Rows from block 4 of a small spectrogram enhancement model, named by matrix and row number. Rows with one number belong to one channel. Each number is 200 + 40 x the weight over its row's rms, rounded and kept within 0 to 999. All counts start at 0.
After each channel's rows are labels from the 100 clips, of 14976, where the channel reaches its highest value: "responds to" is what is common among them. Only what is clearly more common there than usual is listed. The data: synthetic speech, music and everyday sounds put through simulated rooms and audio effects.
# convs0: first 3x3 conv (model.mid.0.convs.0.weight, 192x192x3x3, each kernel summed), inputs 0-63
# convs1: second 3x3 conv (model.mid.0.convs.1.weight, 192x192x3x3, transposed, each kernel summed), outputs 0-63

convs0.153,194,330,166,224,121,163,215,246,162,235,214,136,210,230,206,198,199,153,161,218,200,134,217,270,141,206,215,164,238,163,223,201,204,173,198,220,194,123,136,204,178,197,163,196,220,177,156,184,160,220,172,168,182,210,116,202,144,273,188,201,184,203,149,217
convs1.153,185,179,261,173,170,171,256,203,216,225,233,165,254,193,232,123,209,174,236,269,202,297,232,195,247,195,221,191,257,218,208,197,227,190,213,203,197,198,229,162,177,250,193,167,189,233,261,158,176,126,211,196,186,222,178,190,236,202,189,190,155,192,114,232
responds to: long reverberation; drums; reverberation time: 1.2 to 2.4 s

convs0.92,183,281,179,157,220,137,148,202,168,139,162,225,212,217,223,162,240,134,198,223,214,236,224,167,141,138,208,136,217,137,177,202,181,210,240,176,156,130,237,150,179,175,171,142,127,142,226,224,120,205,190,188,188,147,143,247,112,261,203,237,200,120,175,169
convs1.92,170,244,272,168,217,187,203,142,196,205,249,206,190,118,179,139,234,213,224,214,181,205,165,158,182,208,262,173,184,218,216,173,227,166,248,260,175,189,227,232,161,224,136,188,197,147,254,190,196,212,159,243,168,138,248,174,243,178,197,160,297,193,181,288
responds to: wah

convs0.150,206,169,213,218,223,201,220,178,210,214,185,221,175,208,141,220,172,212,274,220,223,115,176,212,210,205,187,198,254,231,188,116,274,169,212,174,207,132,185,147,160,243,144,181,207,279,152,177,244,126,229,199,240,236,205,165,192,161,140,200,153,193,181,163
convs1.150,157,239,167,183,220,213,184,233,238,245,199,183,216,115,268,157,228,185,164,133,314,281,231,212,142,166,192,211,197,194,189,267,158,197,227,237,190,282,226,197,240,195,283,274,183,237,208,233,173,220,327,207,192,215,211,152,210,169,258,199,140,199,240,189
responds to: distortion; dry

convs0.146,223,257,155,237,200,192,181,231,184,186,167,181,207,210,197,240,274,160,213,205,200,152,261,272,164,189,216,145,214,189,249,208,183,211,172,203,196,139,220,84,221,254,218,179,193,167,201,221,130,214,270,194,206,239,158,250,80,282,198,212,202,144,142,218
convs1.146,210,256,238,178,226,196,134,248,215,177,223,232,215,197,100,152,235,252,184,241,218,342,219,201,210,188,216,218,209,301,207,212,199,253,242,202,142,191,175,175,210,212,231,169,221,186,255,222,201,222,203,174,239,174,181,154,235,172,101,213,180,240,228,171
responds to: long reverberation; drums; reverberation time: 1.2 to 2.4 s

convs0.31,228,267,164,175,200,195,212,176,174,191,198,156,260,149,180,194,187,111,259,206,198,212,232,202,105,91,171,132,291,203,208,253,184,163,170,226,210,251,219,147,275,139,196,174,159,184,206,236,217,182,199,219,263,163,157,197,167,184,214,146,166,117,205,184
convs1.31,197,240,283,146,220,201,121,206,242,170,117,240,188,179,223,214,207,201,205,196,192,232,233,206,219,268,188,223,225,163,230,185,231,266,190,151,228,133,146,157,251,242,218,234,193,187,231,187,208,149,167,226,190,168,216,190,246,215,169,193,193,189,206,212
responds to: dry; dropouts

convs0.94,198,157,227,124,216,221,194,158,155,155,281,185,191,289,230,213,185,247,179,295,116,174,239,202,127,197,248,224,135,187,251,203,175,146,254,242,243,210,192,206,190,199,149,199,226,216,230,184,202,226,166,156,184,135,201,183,187,129,202,154,273,211,196,209
convs1.94,156,201,239,176,194,184,215,163,219,222,152,194,268,193,208,149,175,227,201,225,213,123,249,117,165,241,198,178,192,208,210,159,222,232,139,123,226,203,174,208,142,154,241,180,175,243,201,224,128,240,191,157,219,148,209,200,173,243,196,170,241,224,231,150
responds to: speech

convs0.179,207,210,161,235,217,174,225,239,193,257,218,151,153,258,218,158,152,200,194,182,173,231,118,202,172,169,231,216,149,239,232,192,202,202,208,177,250,216,225,191,227,201,218,97,180,356,136,162,175,243,221,159,152,168,168,238,145,109,204,187,254,270,188,200
convs1.179,202,187,320,142,151,172,195,170,233,186,167,181,221,174,202,241,145,242,206,178,239,219,255,171,162,145,175,148,204,155,199,203,182,169,184,200,179,137,128,184,189,192,176,187,211,183,213,166,202,199,237,149,200,201,190,141,170,250,205,157,222,228,257,216
responds to: drums

convs0.186,188,143,223,196,223,125,164,188,190,166,223,229,229,268,135,174,170,201,204,133,222,202,193,225,188,260,223,192,224,227,193,127,188,200,187,154,222,165,172,211,142,224,254,204,171,214,221,165,202,221,286,238,207,159,250,154,211,181,190,228,233,229,218,230
convs1.186,165,220,142,214,163,203,219,207,190,236,154,181,202,134,292,181,144,189,210,158,287,243,214,198,156,146,138,256,191,196,166,263,181,194,213,163,183,261,167,203,271,211,157,182,196,235,190,197,128,215,303,207,213,200,177,160,169,230,258,193,155,222,263,197
responds to: everyday sound

convs0.47,133,254,170,201,227,172,236,183,232,200,201,204,181,271,203,160,159,253,174,220,167,227,204,181,251,319,284,190,169,212,203,151,171,184,247,197,221,239,235,255,199,215,250,206,243,267,216,168,258,273,228,259,156,149,208,202,138,169,201,176,205,207,205,209
convs1.47,149,227,244,233,149,167,200,199,170,209,156,190,270,153,235,165,201,163,182,155,186,153,208,227,155,139,116,149,178,144,233,277,170,216,152,149,198,156,218,221,200,173,222,213,156,182,177,147,133,170,257,234,146,187,170,220,216,163,204,146,157,168,216,203
responds to: drums; reversed

convs0.20,202,147,205,215,188,266,227,189,159,143,246,180,173,284,187,208,148,137,142,149,151,199,320,216,173,199,191,157,197,138,128,159,189,203,228,210,167,187,117,187,171,180,177,194,166,204,189,157,184,154,186,182,206,205,259,183,194,174,183,193,242,149,193,180
convs1.20,213,206,222,243,147,183,161,199,265,197,179,235,187,171,193,114,135,225,201,188,230,140,213,210,231,147,224,157,130,197,212,236,164,230,133,228,227,273,237,235,155,132,226,227,189,218,196,204,160,206,137,184,226,187,176,176,255,130,211,181,237,241,191,136
responds to: everyday sound

convs0.99,182,293,194,206,171,185,260,240,263,172,176,217,260,229,97,202,234,129,261,263,227,202,184,138,155,137,256,264,274,226,190,176,132,209,193,180,229,217,214,269,124,158,194,199,176,195,121,178,186,236,275,252,194,159,196,171,175,179,187,220,173,202,218,207
convs1.99,233,209,264,180,189,200,211,228,185,197,166,250,115,168,263,171,202,177,195,229,173,211,146,194,252,208,207,169,105,304,204,264,246,239,159,230,230,149,167,167,176,232,151,236,237,196,179,225,166,246,183,187,217,142,194,209,215,217,210,190,214,231,194,167
responds to: dry

convs0.157,246,135,181,193,251,220,177,194,213,219,225,163,171,206,252,116,173,197,292,160,243,231,205,283,227,203,199,166,165,156,270,179,239,157,145,182,260,245,224,145,250,93,217,242,223,211,207,193,188,241,164,234,204,210,194,218,272,198,232,163,190,131,226,141
convs1.157,173,138,183,190,160,246,265,173,201,253,205,200,164,208,208,255,160,204,221,194,210,173,213,235,117,160,76,210,163,138,206,223,212,160,230,263,114,172,173,239,308,264,190,180,306,178,192,217,180,232,198,128,147,280,228,194,179,205,151,228,120,162,194,228
responds to: bit reduction; number of effects: 3 or more

convs0.13,191,203,252,165,278,177,191,186,219,201,191,143,184,228,194,181,207,178,245,177,169,242,217,183,171,222,143,147,225,215,172,229,236,202,199,220,193,207,214,124,185,210,245,229,278,234,330,188,265,219,195,182,191,122,226,157,214,184,232,212,168,276,171,180
convs1.13,172,216,161,167,150,196,268,194,167,198,183,213,192,253,244,265,172,243,241,159,159,96,220,233,239,176,221,240,230,152,192,235,206,183,178,131,212,206,149,217,182,140,182,199,151,248,176,189,185,246,178,205,215,222,220,171,202,230,218,245,243,187,247,193
responds to: speech

convs0.52,205,205,171,169,258,165,213,180,227,191,229,186,281,212,229,191,106,192,211,176,217,243,299,174,226,206,158,129,273,207,173,159,151,202,246,204,214,189,206,180,158,249,185,221,186,194,167,181,210,159,231,208,117,187,204,125,202,223,137,211,142,188,204,195
convs1.52,180,235,247,165,202,226,213,245,196,193,197,216,205,210,190,180,246,169,148,217,252,203,207,118,190,204,272,183,180,189,260,165,126,212,165,258,194,237,125,168,152,222,190,254,156,139,205,229,196,193,189,251,283,128,131,195,239,195,201,148,208,180,194,259
responds to: dry

convs0.38,146,129,209,196,137,258,163,260,182,206,174,199,149,207,127,265,186,256,148,195,203,189,294,245,191,179,217,201,269,162,164,134,188,218,222,210,113,227,234,168,207,251,193,162,174,138,218,106,215,199,233,195,179,146,290,167,263,227,160,220,231,188,215,201
convs1.38,169,196,173,207,110,161,242,180,256,263,182,221,208,197,270,160,165,197,103,187,299,202,206,155,171,190,177,224,216,182,165,279,133,277,149,189,215,290,200,194,165,118,186,200,230,213,132,233,212,211,229,201,136,198,126,190,166,193,235,149,175,145,258,134
responds to: everyday sound

convs0.77,137,162,151,211,201,207,173,212,195,141,144,245,205,139,208,209,166,224,263,212,209,191,187,166,126,135,198,193,196,182,196,258,211,127,169,149,140,153,268,129,197,216,163,190,237,251,152,234,136,159,121,192,214,268,224,196,156,141,195,207,170,153,254,193
convs1.77,253,134,179,219,202,226,253,213,206,230,198,298,228,207,215,172,177,239,238,206,96,194,209,165,230,227,198,194,180,253,231,166,163,223,159,209,174,125,136,223,224,157,139,208,226,163,228,220,178,178,85,169,191,185,216,184,220,237,176,191,198,223,218,232
responds to: dry

convs0.58,233,253,270,193,296,221,222,168,158,186,140,217,260,159,161,206,190,216,194,174,178,201,188,226,158,183,134,201,228,208,230,280,188,178,159,174,186,245,219,203,207,171,250,209,148,112,225,213,294,279,227,190,165,201,197,213,213,124,197,203,143,142,154,144
convs1.58,171,128,152,177,194,213,169,135,178,181,149,171,175,152,199,234,176,217,137,235,180,170,212,177,236,217,135,234,152,200,188,74,221,255,205,140,238,116,167,172,175,248,233,257,202,251,144,149,300,264,124,265,164,135,175,237,164,241,154,153,152,165,308,191
responds to: speech

convs0.72,212,172,177,226,214,202,239,208,199,144,239,193,223,245,296,155,174,167,180,147,217,259,195,218,242,180,174,177,262,156,145,195,161,165,215,146,163,143,87,163,219,167,272,197,170,303,241,161,183,220,160,217,222,150,206,174,219,187,153,167,213,196,226,155
convs1.72,149,181,213,236,263,226,174,149,222,197,247,243,173,230,237,283,166,173,212,137,178,224,163,217,143,185,219,168,181,174,330,164,257,180,236,184,239,186,311,230,227,280,190,149,251,121,204,186,170,151,201,237,235,230,173,165,177,195,152,216,183,147,179,180
responds to: dry

convs0.190,153,179,200,218,211,229,203,175,195,162,215,238,221,230,175,191,168,207,249,197,211,143,175,157,233,184,175,184,228,194,261,82,312,135,207,195,181,181,205,177,228,279,233,152,213,256,171,171,204,166,135,235,225,187,207,154,182,184,159,233,177,215,174,195
convs1.190,166,225,157,205,206,166,198,178,210,239,168,232,210,88,275,173,227,162,141,150,329,270,267,189,143,182,192,238,197,189,181,266,175,198,225,205,210,288,192,219,237,169,215,257,194,241,192,207,175,217,326,218,204,219,228,206,189,160,268,212,160,212,265,188
responds to: distortion

convs0.84,304,198,203,200,195,207,211,162,204,281,179,137,220,215,239,207,277,178,183,185,243,152,208,336,214,167,217,213,164,249,260,150,273,219,196,240,206,180,228,226,251,139,226,160,240,184,204,266,236,198,231,208,184,242,208,218,213,239,233,248,178,199,187,206
convs1.84,192,160,208,181,175,199,201,199,193,200,175,182,199,155,209,159,175,159,123,133,171,181,269,239,217,206,212,219,147,173,137,204,178,259,262,151,192,252,248,183,177,318,153,177,200,282,171,259,187,215,210,143,192,210,173,121,174,208,248,191,184,194,191,141
responds to: bit reduction; number of effects: 3 or more

convs0.182,313,158,179,249,190,234,180,173,225,202,225,167,152,162,224,217,283,259,158,196,212,129,206,286,138,195,136,142,126,221,224,252,196,137,205,199,198,236,190,188,271,196,159,201,229,213,219,248,218,208,179,178,289,255,195,192,228,86,191,194,223,246,212,181
convs1.182,211,199,79,138,179,190,196,138,234,223,128,242,181,243,204,179,193,129,158,221,188,172,189,190,257,169,281,235,262,209,118,121,206,220,156,239,198,214,226,211,174,185,179,245,212,171,126,195,267,211,200,201,211,245,228,250,170,225,162,229,256,170,204,142
responds to: bit reduction

convs0.24,215,270,123,218,178,122,180,233,197,238,193,200,218,216,174,157,168,189,205,247,131,137,240,169,181,177,228,267,210,230,257,190,204,347,106,270,286,109,215,191,167,176,189,141,211,169,123,112,156,236,220,222,121,170,191,321,152,242,187,186,207,185,226,148
convs1.24,257,251,303,208,265,226,182,228,221,194,151,143,183,181,214,155,177,172,198,200,268,231,257,232,163,194,183,227,180,183,142,152,242,140,289,212,172,259,217,179,229,185,149,175,184,189,342,188,184,179,154,184,212,217,262,155,240,173,247,210,165,190,203,224
responds to: band; long reverberation

convs0.34,223,210,217,158,253,121,167,228,178,224,267,139,202,208,200,209,213,195,121,246,192,161,265,231,216,192,240,258,111,274,208,224,190,219,243,263,254,207,156,148,259,193,178,202,182,182,142,226,147,231,234,226,233,162,224,203,235,153,231,212,142,177,214,217
convs1.34,222,205,308,228,164,196,167,254,211,204,232,223,217,293,183,212,202,157,154,213,177,169,143,170,183,136,213,155,174,204,185,173,235,204,161,187,154,188,196,160,173,127,204,162,160,189,172,176,192,154,144,187,274,221,199,141,157,284,176,175,341,221,176,87
responds to: band; long reverberation; reverberation time: 1.2 to 2.4 s; distortion

convs0.109,255,206,215,163,195,245,255,188,174,137,206,213,241,119,152,197,184,145,269,181,211,131,247,100,192,144,233,220,256,196,199,208,201,142,229,207,175,168,232,282,172,175,182,199,215,198,113,234,241,201,252,167,215,158,201,121,191,182,172,187,151,174,199,175
convs1.109,251,147,228,202,272,211,196,182,193,179,162,197,187,191,241,181,225,234,176,189,178,178,169,173,222,226,181,222,154,246,202,243,187,196,171,234,194,177,146,251,146,252,218,198,255,155,244,193,223,132,232,173,211,178,219,256,203,218,200,183,199,173,224,172
responds to: drums; dry

convs0.110,227,87,198,164,220,170,188,165,166,183,190,184,168,205,194,230,212,179,159,157,123,161,274,192,223,191,187,203,128,229,264,174,297,222,201,236,225,220,259,110,236,231,145,113,213,172,175,204,164,133,183,170,174,216,230,248,170,152,160,182,210,144,221,179
convs1.110,204,185,255,133,134,171,215,184,245,250,206,216,227,251,196,146,222,208,224,219,203,187,187,161,240,200,304,201,207,129,148,164,106,177,189,187,133,202,239,241,155,168,206,236,152,213,207,195,199,159,171,204,199,190,200,177,292,191,223,241,286,226,185,148
responds to: distortion; bit reduction

convs0.138,175,197,218,221,203,184,217,129,205,216,201,194,195,224,149,191,260,172,188,120,263,206,337,239,144,173,134,197,177,104,188,224,239,230,156,186,147,179,122,223,267,190,222,197,172,125,269,253,159,210,205,229,154,262,213,237,241,211,209,255,176,172,128,186
convs1.138,148,205,110,207,200,175,137,176,193,204,219,183,173,164,196,169,226,202,150,231,182,216,205,92,178,238,293,177,198,279,165,187,174,174,212,246,214,218,227,186,130,196,192,190,214,206,146,200,202,229,187,220,206,106,185,193,210,155,247,156,234,217,180,167
responds to: bit reduction; everyday sound

convs0.140,202,193,170,226,188,241,188,256,163,219,218,174,220,213,223,177,283,200,240,259,288,258,149,177,171,161,202,88,150,184,187,233,234,124,199,174,132,195,211,166,216,167,129,144,273,271,218,251,152,201,176,139,278,221,212,177,221,133,206,125,216,224,227,191
convs1.140,206,166,104,206,180,186,264,212,146,194,222,198,163,224,209,140,187,245,246,197,139,166,151,177,217,215,243,240,210,207,220,214,177,237,180,184,197,173,122,176,213,179,178,182,237,174,134,179,235,126,112,218,177,196,223,243,158,220,146,190,242,224,209,221
responds to: dropouts

convs0.161,280,209,181,202,185,268,305,144,172,203,195,156,215,223,231,217,177,168,207,187,172,159,176,136,183,158,204,210,185,208,194,233,206,157,216,196,188,172,41,184,238,217,175,188,243,202,148,200,171,223,176,176,200,220,191,201,212,166,283,156,142,225,184,183
convs1.161,198,117,193,129,195,234,192,242,170,204,143,216,218,179,202,159,202,176,183,153,122,126,172,220,189,182,209,238,141,199,227,124,158,152,148,175,197,148,261,183,216,230,198,182,171,191,209,206,217,175,178,192,138,205,243,216,172,161,209,209,173,196,243,228
responds to: everyday sound; dry

convs0.97,156,179,125,192,172,210,178,186,168,218,237,183,250,288,208,216,229,188,134,251,132,232,253,197,214,174,287,205,153,247,244,154,189,286,234,284,264,182,246,178,171,195,226,93,187,215,154,166,195,246,166,149,133,140,184,230,111,205,223,162,170,157,206,189
convs1.97,247,194,338,211,238,248,193,232,185,222,185,129,227,201,141,152,216,149,235,168,254,266,256,221,152,257,147,217,161,168,158,185,207,209,228,183,159,212,192,216,138,173,174,161,227,187,243,171,151,256,207,151,310,148,231,206,198,171,142,268,265,203,204,223
responds to: long reverberation; far; drums; reverberation time: 1.2 to 2.4 s

convs0.21,259,214,151,174,168,208,99,269,136,256,162,198,206,217,213,206,198,166,168,197,193,204,162,275,173,164,196,226,219,155,246,187,193,206,147,193,156,129,248,107,228,286,171,164,217,143,173,202,133,185,206,158,257,177,96,240,128,249,186,220,185,168,194,207
convs1.21,181,231,217,225,185,230,249,196,249,151,286,153,193,171,147,141,245,174,274,229,217,286,222,255,242,257,169,194,197,226,158,219,138,229,259,231,176,222,143,250,248,162,195,185,178,178,238,210,186,219,199,204,163,193,210,171,259,168,158,209,178,131,200,249
responds to: long reverberation; drums; bit reduction

convs0.19,181,136,221,215,230,201,210,103,266,151,206,202,301,192,106,240,143,193,199,113,265,205,304,225,216,207,132,191,226,243,166,154,181,230,173,175,182,262,189,217,236,192,205,204,251,157,245,266,229,165,219,190,142,289,176,208,240,182,155,188,144,215,163,239
convs1.19,153,184,128,143,160,215,132,176,227,182,218,183,222,209,219,185,234,165,175,215,183,250,222,151,180,180,263,194,160,242,203,195,186,162,146,219,213,239,165,140,121,211,160,242,160,176,145,214,241,218,191,220,256,128,246,231,176,151,229,158,197,262,218,155
responds to: everyday sound

convs0.1,162,199,199,198,235,211,205,191,184,147,281,173,231,284,174,181,149,221,231,151,175,208,200,119,202,198,310,207,256,180,170,192,197,133,263,173,213,189,207,286,78,183,190,237,226,196,176,137,252,179,174,195,219,137,207,172,190,203,197,198,199,192,185,175
convs1.1,238,192,240,277,213,197,232,69,213,164,185,152,117,177,264,214,198,189,217,159,299,181,256,171,146,238,113,177,192,177,237,202,294,210,166,240,194,261,210,169,170,205,206,226,249,169,213,246,145,107,220,144,188,218,260,208,175,159,184,202,176,170,182,183
responds to: dry

convs0.25,184,285,182,213,184,183,236,195,184,228,205,223,252,191,236,228,160,172,188,203,281,210,192,262,131,145,208,113,217,166,192,213,215,186,196,259,174,148,180,127,206,225,214,175,272,203,122,197,182,202,231,176,214,181,131,188,116,214,156,193,147,235,147,153
convs1.25,170,180,261,196,211,162,244,300,199,178,228,182,265,246,168,176,195,191,157,194,168,248,161,219,220,184,177,217,210,262,186,241,130,185,199,225,208,156,168,149,178,231,228,177,148,223,208,204,220,192,205,224,188,196,216,183,251,192,141,175,175,256,155,251
responds to: drums; dry; dropouts

convs0.173,234,150,219,191,185,192,216,155,208,225,206,165,196,235,239,195,249,151,192,204,227,200,163,296,233,229,334,239,160,199,212,175,202,132,179,218,212,159,224,220,266,119,207,202,241,248,259,190,220,268,198,285,206,229,179,208,198,238,225,252,185,182,227,204
convs1.173,177,129,239,161,178,176,163,163,210,183,146,214,264,194,210,190,177,175,178,188,177,169,204,235,140,187,113,184,145,144,248,125,201,231,232,234,259,219,212,218,240,281,199,152,261,211,121,238,127,208,214,200,193,227,222,137,177,217,163,164,132,205,196,155
responds to: bit reduction

convs0.14,167,207,111,269,167,226,153,321,216,245,200,189,163,262,130,187,198,170,186,234,168,229,205,193,176,191,160,182,142,187,149,124,185,204,184,198,192,181,157,295,178,202,196,158,238,267,146,179,220,249,235,164,222,162,199,188,144,207,157,295,168,264,182,222
convs1.14,192,163,289,196,197,239,204,234,201,133,179,143,191,186,148,184,171,162,182,175,307,232,253,190,253,225,189,200,206,188,115,364,225,224,176,208,175,210,160,220,241,174,188,201,256,182,262,175,161,82,247,193,179,198,215,232,232,173,221,197,167,212,229,231
responds to: drums

convs0.33,206,153,145,168,217,169,142,132,156,224,149,237,222,156,199,237,186,208,189,133,98,99,333,186,151,194,224,182,136,208,208,177,278,220,179,236,239,182,192,158,176,177,186,192,154,121,172,237,207,124,170,170,114,214,226,291,212,196,188,130,181,138,213,194
convs1.33,219,139,181,158,153,256,217,173,185,167,243,215,221,230,152,178,204,198,164,202,206,278,196,116,185,199,239,242,183,137,140,200,135,180,243,238,194,238,187,213,175,207,208,165,175,198,229,184,234,159,236,182,224,189,240,184,230,185,248,152,219,209,219,146
responds to: distortion

convs0.45,134,157,170,192,186,243,234,146,169,220,166,249,228,292,199,200,212,208,235,239,264,182,149,210,235,222,171,204,257,172,226,148,236,198,211,210,171,172,246,258,187,231,173,200,197,250,184,155,191,187,158,228,215,199,230,123,223,173,130,205,148,192,163,191
convs1.45,125,226,150,173,154,171,182,199,235,214,150,179,212,108,223,190,219,186,156,142,336,231,235,199,161,144,195,274,217,177,195,252,193,193,226,199,201,284,210,183,206,188,198,252,211,227,163,206,175,200,341,208,179,211,215,157,192,165,278,189,145,220,239,181
responds to: distortion

convs0.117,258,138,229,168,211,247,216,110,220,206,181,147,237,162,275,196,262,203,184,186,190,118,301,219,188,194,129,167,120,190,176,208,209,202,175,211,184,190,158,135,272,200,168,210,225,235,213,226,186,126,218,185,178,205,205,211,194,162,201,201,177,173,177,176
convs1.117,236,158,130,164,238,199,191,161,196,190,184,249,240,251,201,156,243,186,185,215,131,205,260,163,205,201,342,138,243,215,183,146,172,198,180,219,208,168,246,200,165,200,185,178,154,262,154,196,173,183,198,222,221,137,183,224,244,222,241,246,257,149,225,169
responds to: bit reduction; everyday sound